From a checkpoint of a small self-supervised image encoder: trained on procedural textures in two colours, tilted and lit, 24.4 epochs.
Rows from block 5 of a small self-supervised image encoder, named by matrix and row number. Rows with one number within an expert belong to one neuron, the router's apart. Each number is 50 + 12 x the weight over its row's rms, rounded and kept within 0 to 99. All counts start at 0.
Before each expert's rows are labels from the 100 images, of 14848, where the router gives the expert most weight on average: "responds to" is what is common among them. Only what is clearly more common there than usual is listed. The data: procedural textures in two colours, tilted and lit. In brackets: how many of the 100.
# router: router (model.blocks.5.mlp.router.weight, 32x128, trained with AdamW), inputs 64-127
# gate: expert gate (model.blocks.5.mlp.gate, 32x64x128), inputs 64-127
# up: expert up (model.blocks.5.mlp.up, 32x64x128), inputs 64-127
# down: expert down (model.blocks.5.mlp.down, 32x128x64, transposed), outputs 64-127

# expert 25
responds to: coarse scale (66); mosaic (55); black (49); ground colour: black (28)
router.25:37 38 44 38 44 27 68 52 44 74 59 72 47 50 67 41 46 62 53 54 54 33 52 31 32 52 54 55 50 60 58 54 55 50 62 39 49 43 60 63 41 45 57 68 57 37 43 70 53 57 62 66 62 59 68 44 56 39 40 61 70 40 56 59
gate.0:51 62 51 55 41 81 41 51 44 61 46 40 33 51 31 37 58 42 47 49 75 62 55 65 53 61 36 44 54 59 40 63 53 52 34 42 52 52 37 67 43 70 38 53 60 42 69 60 32 46 35 58 53 57 39 61 47 49 54 66 41 51 44 52
up.0:56 39 48 52 48 25 52 51 62 38 55 61 65 62 70 61 44 39 51 43 28 26 40 47 51 40 73 52 43 34 56 42 41 45 55 50 43 59 64 30 59 36 73 57 36 60 25 40 71 64 60 46 60 46 60 35 42 49 46 43 64 34 46 39
down.0:59 54 49 31 39 74 67 34 74 64 55 41 29 53 52 53 39 72 45 35 49 40 40 35 36 39 52 56 53 54 52 52 49 48 43 68 39 53 62 45 48 62 85 54 45 52 32 53 67 83 41 50 47 45 56 53 21 37 50 50 41 41 57 38
gate.1:46 37 72 52 39 47 59 53 56 29 47 60 54 76 47 65 58 37 55 63 63 43 56 46 46 48 41 57 57 39 51 51 20 59 48 41 51 61 56 43 53 39 57 52 47 44 19 30 72 53 71 57 39 44 54 38 44 52 57 35 44 52 55 58
up.1:46 35 81 50 29 46 60 38 62 29 58 55 48 54 41 63 63 37 51 53 68 37 59 55 37 46 46 62 58 44 54 37 23 57 49 37 52 55 47 41 60 48 53 63 56 60 28 36 78 50 69 54 46 49 54 44 46 49 48 30 41 57 61 59
down.1:43 52 68 48 77 57 76 41 48 39 67 41 67 30 38 62 48 30 57 43 52 39 46 44 39 46 35 68 51 48 66 59 60 54 59 50 33 54 44 62 64 39 49 51 49 44 41 42 47 63 57 47 60 65 85 49 45 47 73 42 47 62 43 54
gate.2:37 55 46 62 46 45 45 44 58 28 50 54 41 48 44 30 67 45 33 61 57 40 49 42 46 42 53 59 65 48 44 53 24 45 29 56 58 62 29 57 56 53 55 48 48 74 25 22 57 39 77 57 56 53 62 47 42 43 54 40 46 55 46 64
up.2:53 42 45 47 49 49 62 63 51 20 54 74 65 55 55 38 58 46 40 58 42 55 59 56 52 34 33 43 46 59 45 61 22 76 24 52 56 34 37 51 39 54 42 29 53 58 46 31 66 40 75 67 42 59 50 58 47 27 61 50 30 67 52 61
down.2:39 32 51 56 48 52 52 21 47 43 77 43 51 59 55 61 74 38 46 44 42 42 66 47 53 58 54 40 64 46 67 47 65 45 51 28 44 70 54 79 38 34 53 54 30 58 42 53 55 45 67 47 62 55 31 64 47 35 46 35 41 78 52 52
gate.3:47 55 50 41 26 64 51 77 46 74 53 44 69 35 66 39 46 29 40 30 58 43 54 50 56 47 41 63 53 66 55 57 53 54 33 61 61 51 54 43 50 61 45 38 55 52 45 38 69 44 46 28 58 49 52 55 53 43 51 66 22 65 72 48
up.3:61 55 44 53 48 47 48 41 46 59 54 50 40 49 41 41 57 30 63 45 52 57 81 52 45 48 61 64 55 74 52 50 42 55 54 41 42 39 58 72 68 61 51 40 54 55 30 34 28 35 62 50 34 66 34 39 43 61 33 37 57 43 50 61
down.3:35 66 46 47 31 40 58 47 68 47 42 37 51 63 64 44 51 63 36 21 60 26 56 55 52 60 70 52 69 40 55 59 57 56 51 47 65 46 24 67 32 24 61 45 24 49 61 35 37 43 62 49 60 26 50 42 44 36 43 62 63 46 56 61
gate.4:37 63 44 37 60 62 47 57 51 44 60 39 42 67 38 65 46 30 46 35 64 63 51 30 50 66 51 62 42 41 53 47 48 64 37 54 53 43 47 47 64 44 44 48 55 61 63 40 52 42 63 26 77 38 59 45 47 56 67 52 69 68 43 52
up.4:55 55 53 72 56 40 62 48 53 51 50 58 38 40 56 43 49 69 60 73 28 41 41 69 42 30 53 35 51 53 39 46 52 40 63 51 52 52 36 58 26 57 67 57 52 32 35 68 54 59 39 68 45 70 31 52 54 38 28 47 35 45 46 55
down.4:67 31 27 55 71 63 58 56 62 29 58 46 36 63 66 43 66 72 47 71 42 53 69 27 30 62 58 47 42 50 54 39 25 31 63 34 58 48 42 45 56 73 52 41 51 43 43 45 58 60 64 38 41 34 48 50 46 67 84 35 34 42 36 42
gate.5:47 73 52 43 35 67 47 65 57 42 49 36 59 35 72 66 67 50 55 28 40 47 36 34 69 61 32 40 65 50 53 47 51 20 53 85 45 60 74 40 51 59 39 23 56 57 83 55 42 59 41 42 63 57 52 53 41 52 63 48 62 45 31 65
up.5:50 54 42 41 42 55 56 59 52 50 54 27 57 55 53 50 54 44 64 41 61 50 45 31 58 30 30 50 58 37 49 45 61 31 56 46 35 54 83 46 54 52 32 50 53 69 89 58 39 29 58 43 58 52 61 53 41 56 52 42 65 29 43 37
down.5:71 62 65 48 44 42 63 58 44 52 39 50 58 43 56 65 60 68 48 45 39 43 30 79 28 48 49 23 23 51 57 34 53 50 43 57 32 65 56 52 66 43 66 59 62 53 47 59 55 49 41 66 42 38 37 52 38 63 60 46 62 44 51 37
gate.6:54 54 41 50 52 20 53 42 45 69 39 56 66 54 45 51 67 38 45 56 39 45 24 45 51 55 68 51 29 44 24 35 67 47 46 45 69 60 59 60 81 29 51 49 19 62 74 58 36 61 49 58 63 48 44 48 47 34 62 42 62 42 31 47
up.6:50 58 40 48 53 23 62 53 47 64 41 72 65 46 40 39 62 38 51 49 18 43 29 56 54 44 55 52 34 49 14 49 63 61 48 53 64 59 71 45 75 45 48 42 31 52 65 38 46 56 60 53 65 57 43 44 42 33 62 47 50 48 41 54
down.6:26 47 41 47 22 62 55 43 37 40 32 43 18 49 55 52 51 60 61 57 39 28 39 54 28 35 38 43 46 41 72 50 52 44 47 32 39 54 42 57 40 42 51 56 37 73 62 57 50 58 52 39 58 54 54 71 23 73 37 63 66 51 52 49
gate.7:43 50 48 63 47 44 47 65 44 38 59 34 41 49 61 49 45 59 63 60 53 44 73 39 29 59 70 51 42 69 65 58 34 49 47 71 72 48 30 49 19 47 55 45 29 71 51 42 49 31 52 55 61 61 45 49 53 62 42 64 59 58 56 69
up.7:39 44 52 49 44 23 53 75 40 33 55 41 42 43 65 51 46 51 69 50 40 52 75 53 27 45 68 57 44 65 69 53 36 35 49 52 77 47 43 41 25 56 60 57 35 50 58 51 55 32 40 59 53 63 55 57 35 52 51 62 45 58 52 67
down.7:55 54 50 35 64 38 51 42 47 33 53 36 40 42 43 35 52 35 54 71 46 44 55 60 47 86 58 59 65 68 55 52 64 54 41 46 46 56 37 41 61 15 29 27 36 38 46 27 38 52 57 43 58 67 61 54 52 42 66 41 65 38 60 57

# expert 29
responds to: black (66); ground colour: black (40); pattern colour: black (26)
router.29:50 57 63 79 47 75 30 53 71 34 35 63 52 53 49 47 68 53 41 60 52 48 38 61 69 37 39 30 42 55 41 35 51 44 55 38 74 45 60 46 67 35 41 58 56 44 67 54 62 57 61 55 54 67 37 62 73 66 57 57 41 65 43 62
gate.0:67 57 46 21 37 45 49 36 47 49 32 60 40 58 48 52 43 50 20 42 29 35 48 51 47 42 84 39 45 56 61 67 64 33 51 55 69 61 38 28 57 71 54 51 30 63 57 34 46 54 47 68 51 56 59 65 61 44 79 46 49 60 67 41
up.0:61 47 35 26 47 49 36 52 45 57 50 55 62 38 54 66 47 57 33 68 62 54 53 59 41 32 60 39 52 39 50 42 55 39 43 47 70 60 54 23 58 73 68 52 56 58 34 40 47 50 38 43 54 68 54 44 55 66 58 78 46 60 75 60
down.0:73 52 55 54 61 54 47 55 46 50 50 42 60 41 39 56 55 47 61 54 39 64 74 21 47 54 35 24 44 54 21 37 51 70 43 39 59 29 62 58 67 61 63 27 40 44 53 50 43 49 48 62 49 46 59 53 43 57 55 52 40 63 60 65
gate.1:50 35 70 44 46 27 55 63 39 38 49 64 68 67 44 41 44 35 33 24 67 55 37 48 57 55 39 48 51 35 62 60 63 39 48 55 38 55 61 33 56 57 86 62 57 57 43 79 54 37 64 32 41 51 50 39 61 41 49 43 47 63 61 40
up.1:69 44 44 37 45 48 37 47 32 59 54 59 43 60 49 50 45 37 36 45 74 52 30 61 56 36 36 52 53 43 38 60 48 43 43 60 64 60 34 38 66 54 64 58 49 75 65 54 54 37 68 29 44 37 52 59 73 60 37 47 52 59 65 58
down.1:49 61 57 60 55 61 46 55 49 42 47 49 63 41 26 43 36 74 59 55 64 25 48 60 35 44 50 42 54 69 53 71 50 45 62 52 74 52 33 79 51 33 70 55 35 54 58 62 26 36 32 33 49 48 45 59 53 71 22 47 38 53 60 48
gate.2:38 52 48 14 56 61 54 59 57 52 40 66 60 50 39 44 42 50 25 42 38 55 40 43 35 39 51 61 35 43 45 73 66 54 68 64 62 55 72 52 60 34 43 49 49 42 52 62 46 25 63 51 61 66 34 51 59 36 46 65 58 64 24 51
up.2:59 49 61 68 65 41 58 40 35 60 63 45 46 57 53 45 67 41 63 46 64 59 56 56 47 74 55 58 50 53 44 29 40 41 38 43 45 48 39 59 51 66 47 37 45 56 53 49 28 75 26 48 48 26 49 44 44 58 66 39 51 25 73 46
down.2:58 42 40 49 56 61 31 35 32 63 43 37 32 35 51 52 51 61 79 45 61 55 33 58 49 58 46 33 62 51 68 63 50 38 50 29 62 56 47 56 55 11 32 66 40 44 59 55 47 44 54 47 39 51 43 72 40 76 39 59 56 37 50 62
gate.3:62 54 60 56 64 49 51 48 26 40 51 53 33 67 46 54 34 51 47 35 70 47 42 61 26 50 64 31 32 52 54 35 48 42 61 49 35 31 57 41 47 50 49 31 46 50 45 51 48 54 55 55 50 63 50 49 45 33 40 72 19 45 72 28
up.3:41 47 39 50 50 49 47 51 55 56 54 39 72 19 41 34 47 51 62 61 41 51 46 47 63 41 43 62 37 42 56 47 51 44 50 57 72 44 39 75 54 45 61 59 45 51 56 57 38 25 46 32 54 43 38 52 52 79 54 41 68 48 22 62
down.3:52 55 50 68 25 55 60 58 48 55 48 59 40 60 38 61 56 86 64 40 49 60 47 46 40 21 47 61 65 17 46 53 15 66 44 50 55 61 56 46 36 28 42 60 43 59 75 26 52 54 72 76 54 61 43 60 40 35 48 46 50 50 50 41
gate.4:45 56 57 28 49 55 51 37 52 79 32 60 64 44 23 41 44 81 51 47 77 76 45 44 60 63 60 38 60 64 55 39 46 56 48 55 46 46 39 70 37 43 55 55 33 31 58 58 52 44 39 51 54 59 42 55 46 51 53 26 66 56 74 32
up.4:66 30 67 52 71 39 43 62 28 44 76 43 43 48 32 56 44 50 51 64 33 34 58 48 59 45 41 67 64 47 59 67 65 56 57 47 62 38 57 35 58 43 43 49 62 37 55 40 34 63 53 55 54 62 48 42 49 52 38 42 41 64 31 54
down.4:35 44 38 57 35 43 37 51 62 50 60 70 66 59 74 63 56 57 62 75 27 39 62 45 28 50 34 65 44 41 38 39 48 69 57 64 46 60 74 54 73 40 46 49 35 63 45 50 59 28 57 51 55 68 56 72 68 57 45 63 61 30 41 42
gate.5:50 49 45 26 45 34 40 46 69 59 37 70 68 68 44 55 72 48 70 42 26 25 33 73 53 47 61 43 35 20 54 67 58 34 33 86 39 56 53 61 66 53 63 45 29 54 46 50 65 53 31 47 62 59 47 66 62 62 46 50 61 53 53 57
up.5:55 55 51 45 51 40 51 40 52 54 36 69 60 57 33 63 69 56 69 52 40 34 40 50 49 43 50 57 39 24 58 52 75 30 36 88 31 44 50 48 51 43 55 46 51 48 47 62 80 43 50 49 67 65 42 49 49 56 41 49 51 54 40 69
down.5:57 50 59 68 48 61 32 56 42 43 63 53 41 52 67 43 49 51 61 30 48 56 47 47 24 63 56 50 52 47 56 48 54 51 53 61 58 45 46 38 50 47 53 38 50 58 55 42 52 62 42 34 58 54 43 42 57 37 47 76 51 44 68 61
gate.6:28 54 59 65 32 59 38 34 50 53 40 43 43 49 60 62 49 53 36 49 36 41 27 63 28 64 32 61 53 42 52 41 55 45 56 29 54 66 57 41 60 55 41 44 64 45 39 52 59 53 54 40 48 53 58 53 36 46 48 61 33 51 60 44
up.6:37 47 65 60 27 54 47 52 43 46 49 38 48 38 51 34 53 55 32 52 53 43 39 64 36 59 34 59 58 46 54 50 56 35 53 31 55 65 51 43 65 43 44 43 61 45 49 64 55 63 56 48 60 56 72 67 34 62 46 61 24 51 54 43
down.6:54 74 30 63 68 57 56 47 49 73 50 58 39 50 30 56 48 44 36 43 59 36 39 61 48 60 46 34 50 46 38 21 40 49 51 34 47 34 46 45 59 48 39 58 50 69 27 54 56 49 54 33 63 34 47 44 58 62 52 63 49 56 71 62
gate.7:48 52 50 56 50 44 54 31 41 61 51 48 31 51 42 63 32 43 30 42 43 77 39 56 71 52 77 40 31 34 46 52 46 52 36 48 40 47 52 64 30 60 53 63 44 57 50 47 56 62 41 41 68 36 51 45 49 41 56 61 43 43 68 19
up.7:38 66 56 72 51 45 55 35 45 56 50 56 45 44 33 75 55 46 35 42 29 71 44 48 62 54 61 47 30 28 44 53 38 55 49 54 51 53 40 68 37 30 55 63 52 49 42 34 68 62 41 57 82 41 55 59 46 61 46 52 47 58 65 25
down.7:60 55 55 48 26 46 60 44 46 27 27 60 43 35 32 41 64 55 62 33 67 54 53 27 50 49 48 60 68 36 42 57 56 64 67 84 38 37 65 52 45 55 31 42 31 43 56 29 42 64 48 45 50 58 55 30 53 49 53 50 23 70 34 62

# expert 1
responds to: speckled (31)
router.1:50 45 34 44 72 46 71 35 35 61 53 56 62 79 35 41 53 70 34 74 38 59 56 47 53 61 54 58 51 61 54 49 70 35 38 27 29 58 37 30 36 42 53 45 64 41 53 44 27 58 40 37 46 51 64 42 48 46 30 49 39 56 49 41
gate.0:55 47 49 56 51 45 66 64 50 38 68 65 46 47 69 42 45 59 35 55 37 42 46 37 28 49 45 49 39 52 78 66 62 65 66 65 53 38 52 32 64 68 51 33 64 46 25 24 59 46 45 49 66 38 51 62 51 59 44 45 36 77 52 56
up.0:36 60 52 50 46 56 39 45 56 59 26 29 55 57 38 62 50 45 65 39 60 60 50 60 74 53 62 51 61 40 25 35 43 43 24 47 43 57 43 58 36 37 62 63 45 54 71 71 37 57 51 49 37 62 47 42 52 40 49 55 72 28 45 34
down.0:43 50 63 49 24 52 55 50 66 41 57 83 52 46 50 55 61 55 55 33 39 58 71 61 28 48 44 36 43 54 38 35 56 81 41 48 41 43 64 35 50 71 52 43 67 67 50 57 52 44 53 56 40 48 48 46 77 48 59 37 40 46 50 40
gate.1:62 27 45 24 41 46 47 57 64 44 50 63 51 66 64 57 59 63 57 44 60 40 56 88 23 49 55 61 57 50 45 69 43 55 53 64 43 54 56 59 33 37 61 38 51 56 54 48 31 67 47 61 47 61 51 46 74 48 43 58 47 42 42 39
up.1:26 35 28 31 48 50 62 57 43 50 39 55 47 47 61 63 46 72 66 49 74 54 51 62 65 54 34 41 70 43 43 62 66 36 55 64 62 58 25 56 49 35 27 38 46 41 56 26 48 44 41 49 45 68 66 47 40 41 65 66 18 56 47 27
down.1:54 49 64 36 55 59 23 46 38 63 44 53 38 59 25 40 53 29 48 67 57 44 58 42 50 34 54 43 54 43 33 66 37 25 52 47 55 67 55 63 59 33 50 57 61 71 55 43 59 46 45 58 74 45 48 62 47 75 33 56 46 31 60 46
gate.2:38 33 49 41 50 64 66 53 42 54 40 25 43 66 57 41 29 48 63 44 40 54 84 47 50 49 39 50 48 41 68 38 49 61 57 65 33 53 48 38 40 52 45 64 39 56 16 35 60 48 67 57 46 47 66 48 51 55 38 73 62 51 28 53
up.2:65 69 55 66 50 39 38 45 78 50 50 75 49 33 34 74 78 60 38 53 55 42 27 49 53 51 49 42 47 60 41 55 51 41 47 41 73 55 64 61 62 47 64 45 52 46 79 45 41 50 36 42 42 49 30 51 58 56 65 29 40 56 84 47
down.2:68 58 59 48 60 57 48 39 35 55 65 65 48 51 43 42 43 44 75 50 41 53 59 48 45 57 42 38 60 90 37 37 53 48 68 39 57 54 41 64 56 59 39 45 48 40 37 39 51 32 38 43 39 66 72 48 51 60 52 25 33 37 55 48
gate.3:48 58 41 43 13 36 68 41 41 47 54 54 65 58 44 41 48 43 47 55 52 56 39 36 54 64 50 37 47 57 40 42 64 27 81 34 39 42 48 31 35 59 47 52 41 35 34 37 43 31 43 74 58 39 53 59 53 40 63 56 49 60 58 61
up.3:58 43 56 50 60 50 41 58 58 49 39 49 50 37 48 53 54 41 52 59 54 54 59 40 35 41 51 55 36 31 71 62 27 63 38 77 55 57 48 56 43 44 47 55 55 67 74 54 58 38 48 39 45 52 49 34 42 77 67 60 43 26 39 09
down.3:62 53 36 25 37 48 24 57 44 75 55 46 42 49 33 57 56 51 56 57 52 61 42 45 36 52 74 43 55 52 52 36 42 43 63 49 54 58 30 50 56 62 50 40 54 68 30 30 34 29 42 32 54 48 43 62 30 46 59 34 74 56 41 58
gate.4:50 25 59 46 66 59 65 67 45 28 50 28 56 56 57 47 56 61 69 55 54 53 60 44 58 45 57 67 35 42 55 60 48 29 29 45 38 50 61 26 61 32 48 43 29 48 46 48 58 33 39 26 43 49 55 65 46 76 47 67 42 32 40 48
up.4:50 78 56 47 31 45 36 37 54 75 45 69 39 38 36 61 45 51 46 48 47 51 30 50 43 53 45 34 61 62 38 43 53 67 70 58 61 59 41 66 40 69 52 47 58 51 49 45 36 63 57 71 57 52 50 44 56 24 55 40 62 76 53 63
down.4:65 39 58 34 70 25 61 50 39 41 47 51 56 55 70 42 54 35 43 57 52 45 26 41 75 69 21 65 44 51 69 65 69 65 46 75 64 57 52 63 54 54 29 57 21 35 56 36 44 63 43 57 46 51 59 56 34 46 36 45 71 28 57 55
gate.5:50 23 56 55 75 38 32 33 51 36 52 44 48 49 41 38 68 51 59 75 55 57 49 65 39 38 42 39 50 56 45 62 71 54 47 40 50 45 42 31 45 57 38 86 55 29 46 58 58 38 38 37 35 45 60 71 54 48 52 52 53 50 68 44
up.5:43 77 51 40 37 49 65 58 62 65 45 54 43 49 61 60 43 52 40 22 56 46 54 47 54 69 65 57 53 51 62 37 31 55 50 54 45 55 62 72 60 39 61 23 50 71 56 44 45 76 70 48 72 55 38 39 41 49 40 50 37 44 30 63
down.5:57 39 42 43 59 42 28 64 47 65 45 72 74 44 42 54 27 38 63 48 35 36 39 48 66 59 66 68 32 57 58 51 33 65 56 58 37 42 53 55 48 39 72 67 58 41 67 24 65 51 43 39 57 66 31 55 47 36 72 25 65 31 48 45
gate.6:34 64 55 67 50 62 54 59 40 58 56 33 57 44 50 52 38 42 60 70 59 56 62 30 58 44 51 54 50 62 47 65 62 37 42 67 37 35 53 50 41 74 56 30 58 47 55 47 76 32 41 43 59 45 49 62 37 61 71 66 45 63 54 54
up.6:37 45 43 20 58 52 76 36 59 56 27 45 38 50 49 50 61 61 65 37 69 51 64 63 46 78 38 47 39 33 46 51 54 44 66 63 48 51 51 41 72 40 51 38 27 53 45 45 68 58 61 44 47 56 63 55 46 38 42 41 36 38 56 71
down.6:52 40 63 48 37 45 65 51 45 62 38 47 37 78 62 65 56 68 29 54 51 49 39 48 54 53 33 50 56 25 47 40 31 56 62 54 48 40 62 39 33 49 51 46 68 28 54 57 46 52 51 53 37 54 31 60 60 52 45 60 56 47 51 43
gate.7:47 46 48 51 25 57 45 55 51 34 59 58 65 48 51 41 55 62 32 48 46 47 51 56 72 61 63 40 60 31 64 35 63 55 30 56 68 47 70 53 62 63 70 37 42 61 47 39 48 39 46 48 38 58 52 50 55 51 26 54 60 25 56 51
up.7:53 38 60 60 64 35 54 18 50 45 42 44 33 56 52 72 29 56 68 50 31 55 53 65 37 38 34 63 43 60 45 41 45 21 57 52 49 33 38 41 46 55 48 62 54 68 48 68 70 61 22 73 63 49 42 41 48 67 73 39 42 66 51 54
down.7:60 71 63 33 38 53 67 68 59 37 33 59 39 72 66 67 51 57 32 59 36 49 49 50 54 53 60 67 62 67 56 36 51 49 57 52 37 39 56 49 71 60 79 51 30 42 50 45 57 36 50 44 29 53 58 51 25 56 41 39 50 30 57 35

# expert 9
responds to: fine scale (68)
router.9:54 67 36 53 57 52 59 60 54 29 51 56 37 39 52 62 71 56 49 30 53 58 49 63 70 69 29 65 36 58 33 37 39 54 21 40 38 69 46 52 45 29 36 54 48 54 40 27 57 44 44 35 34 31 43 52 34 61 52 33 35 34 59 53
gate.7:52 54 54 29 19 46 63 65 63 61 70 45 47 36 65 52 58 43 45 45 53 62 47 24 37 48 35 42 39 36 48 39 79 56 57 58 61 68 37 37 41 25 45 33 53 56 45 40 40 47 42 55 54 58 61 36 46 58 55 61 53 64 39 63
up.7:53 48 55 62 81 56 41 33 36 46 29 23 52 27 65 33 31 57 69 70 55 51 43 49 54 61 46 44 69 40 52 56 40 25 45 47 28 34 49 66 56 71 53 45 56 44 48 66 56 60 50 48 62 41 55 62 49 45 39 49 61 39 51 35
down.7:46 57 67 61 28 42 45 48 26 48 42 37 55 75 63 51 49 38 61 38 57 43 79 33 81 41 65 39 42 59 33 54 62 61 46 34 56 47 55 57 47 37 50 47 36 47 63 48 42 60 49 80 19 54 74 59 36 61 65 64 52 46 49 67
gate.8:53 76 51 46 66 51 43 50 78 35 54 65 51 58 43 43 54 38 32 34 47 33 50 54 57 72 37 48 45 65 53 36 41 58 40 59 24 44 54 74 56 35 43 33 54 51 57 52 40 46 52 40 66 54 29 40 68 44 33 50 37 36 57 34
up.8:55 71 44 49 56 48 43 51 47 47 51 34 53 60 64 24 41 52 63 46 42 66 55 51 34 27 69 58 40 57 38 51 58 44 52 77 24 42 61 53 33 50 60 46 46 36 48 62 60 71 48 64 32 32 56 58 48 62 66 51 39 45 35 51
down.8:19 56 48 27 68 34 67 51 59 59 41 51 54 68 50 33 40 27 50 49 46 66 62 56 33 42 22 65 70 62 47 52 45 53 45 60 66 45 44 45 49 30 61 48 56 55 64 41 62 66 69 50 56 43 38 51 53 28 56 49 06 41 49 43
gate.9:51 63 47 56 70 28 58 41 48 57 56 62 45 73 51 43 40 53 57 51 64 63 53 52 31 70 53 36 28 64 51 54 66 65 43 49 57 54 60 46 55 48 42 38 41 56 46 69 30 76 59 31 57 61 55 48 71 41 54 40 51 36 63 57
up.9:60 64 73 50 32 61 21 62 45 51 28 56 61 23 35 42 56 64 40 59 33 26 49 47 51 55 43 37 39 50 42 43 37 36 45 56 46 48 64 49 55 62 70 56 52 26 36 39 61 34 44 61 54 57 41 68 49 64 40 69 45 67 47 63
down.9:57 55 44 46 44 58 40 40 40 73 70 55 50 61 40 40 37 52 39 38 51 61 65 27 32 42 62 46 61 46 82 48 56 59 35 43 34 45 50 62 36 25 60 53 39 56 49 51 62 62 62 43 39 47 43 57 65 75 57 58 40 53 50 53
gate.10:60 57 47 50 63 62 63 50 45 12 58 47 71 64 51 56 42 38 50 44 32 61 58 54 43 35 51 54 47 54 36 52 49 43 11 50 51 48 50 64 41 63 63 49 50 43 58 38 71 67 44 38 35 48 57 41 35 77 47 48 50 42 42 42
up.10:43 40 49 63 23 43 52 61 52 72 38 60 42 38 45 52 43 51 50 56 62 34 55 42 62 66 37 43 45 43 58 55 75 44 82 55 53 60 47 35 59 66 27 38 59 57 43 61 38 44 52 70 76 50 43 51 51 65 34 66 49 51 57 56
down.10:62 54 49 50 48 59 53 62 64 50 54 51 68 21 49 35 26 11 45 60 53 29 63 53 49 33 45 59 45 33 44 67 58 36 45 48 61 62 32 48 30 57 60 38 40 40 54 50 47 60 44 49 58 30 40 39 35 52 60 71 65 57 56 60
gate.11:42 55 42 52 41 49 60 27 58 55 62 41 75 39 50 51 58 55 63 73 65 43 56 35 48 49 36 66 49 47 61 41 40 59 23 54 58 50 51 53 49 48 50 49 52 31 35 55 59 71 68 51 48 75 63 48 65 33 37 54 22 32 44 70
up.11:54 60 52 51 78 50 73 33 45 29 50 49 59 34 38 54 62 45 38 60 65 56 57 37 24 57 73 58 38 59 66 48 43 53 53 45 48 52 54 50 65 17 43 52 50 55 35 56 70 32 69 64 61 64 55 35 56 41 49 50 45 47 61 53
down.11:70 47 38 57 57 37 46 70 54 23 49 37 55 45 55 62 51 68 54 24 57 58 51 37 55 49 37 53 64 53 66 64 35 72 65 55 46 35 47 44 69 45 57 48 46 35 38 40 56 54 46 59 46 76 63 41 42 48 64 30 37 47 36 52
gate.12:50 35 60 15 45 45 48 63 42 59 42 52 60 47 63 39 65 77 65 54 52 52 33 61 69 47 65 62 48 48 53 38 61 53 71 61 47 59 52 31 58 56 66 60 43 48 35 43 68 52 42 14 43 52 47 31 47 63 45 57 34 48 40 49
up.12:53 47 48 48 56 50 52 61 31 53 47 42 49 43 72 47 71 71 52 44 43 39 43 44 64 38 70 70 40 40 59 48 66 48 62 52 47 50 48 38 57 56 53 51 51 50 38 69 70 46 62 43 53 57 44 53 39 67 51 55 48 47 56 57
down.12:29 46 39 58 63 51 34 59 49 22 59 81 32 39 50 36 51 39 51 58 54 57 51 69 33 47 50 44 48 69 21 52 48 66 61 39 66 52 68 62 48 78 53 41 45 48 63 51 42 36 71 55 38 80 27 58 69 57 51 62 55 64 48 57
gate.13:41 49 44 69 42 72 61 57 47 67 45 39 55 48 51 62 50 72 39 47 47 49 74 67 36 51 47 51 42 29 56 52 37 39 35 56 61 51 44 49 35 52 62 44 59 60 59 56 24 59 45 49 47 53 60 55 40 66 37 63 50 28 66 65
up.13:64 43 51 52 62 39 29 44 57 42 59 55 36 72 53 34 32 42 54 55 53 52 45 33 45 45 39 54 50 68 41 52 53 65 64 46 42 42 42 44 69 52 41 63 37 52 60 64 80 49 77 63 54 62 35 21 48 41 41 29 43 39 55 42
down.13:61 65 38 62 59 67 49 67 48 58 31 45 55 59 32 43 42 35 63 47 56 49 38 45 65 47 54 46 39 39 51 60 63 52 33 51 60 42 49 43 56 50 56 44 31 47 62 35 49 34 16 47 35 40 38 59 36 51 68 51 46 37 86 37
gate.14:49 52 60 43 43 48 53 55 41 27 49 26 50 36 54 69 42 49 40 52 45 54 51 44 25 44 55 51 48 47 30 55 35 56 54 50 34 46 57 42 74 59 43 75 51 36 58 47 68 62 53 67 68 55 68 45 44 57 59 34 68 48 43 35
up.14:52 49 78 54 38 53 57 51 40 51 52 39 61 56 45 64 46 43 32 31 57 44 62 55 59 45 44 47 62 43 30 34 30 61 40 34 63 66 55 52 46 38 40 55 44 47 52 69 54 15 52 50 20 26 48 47 48 49 64 43 64 59 43 47
down.14:51 66 35 48 42 46 49 47 62 47 56 33 41 26 43 43 52 65 22 35 44 77 56 57 48 57 62 29 88 62 49 38 43 68 45 40 37 53 29 53 59 65 51 64 69 36 63 49 42 36 54 64 58 63 41 64 64 59 53 42 46 51 56 39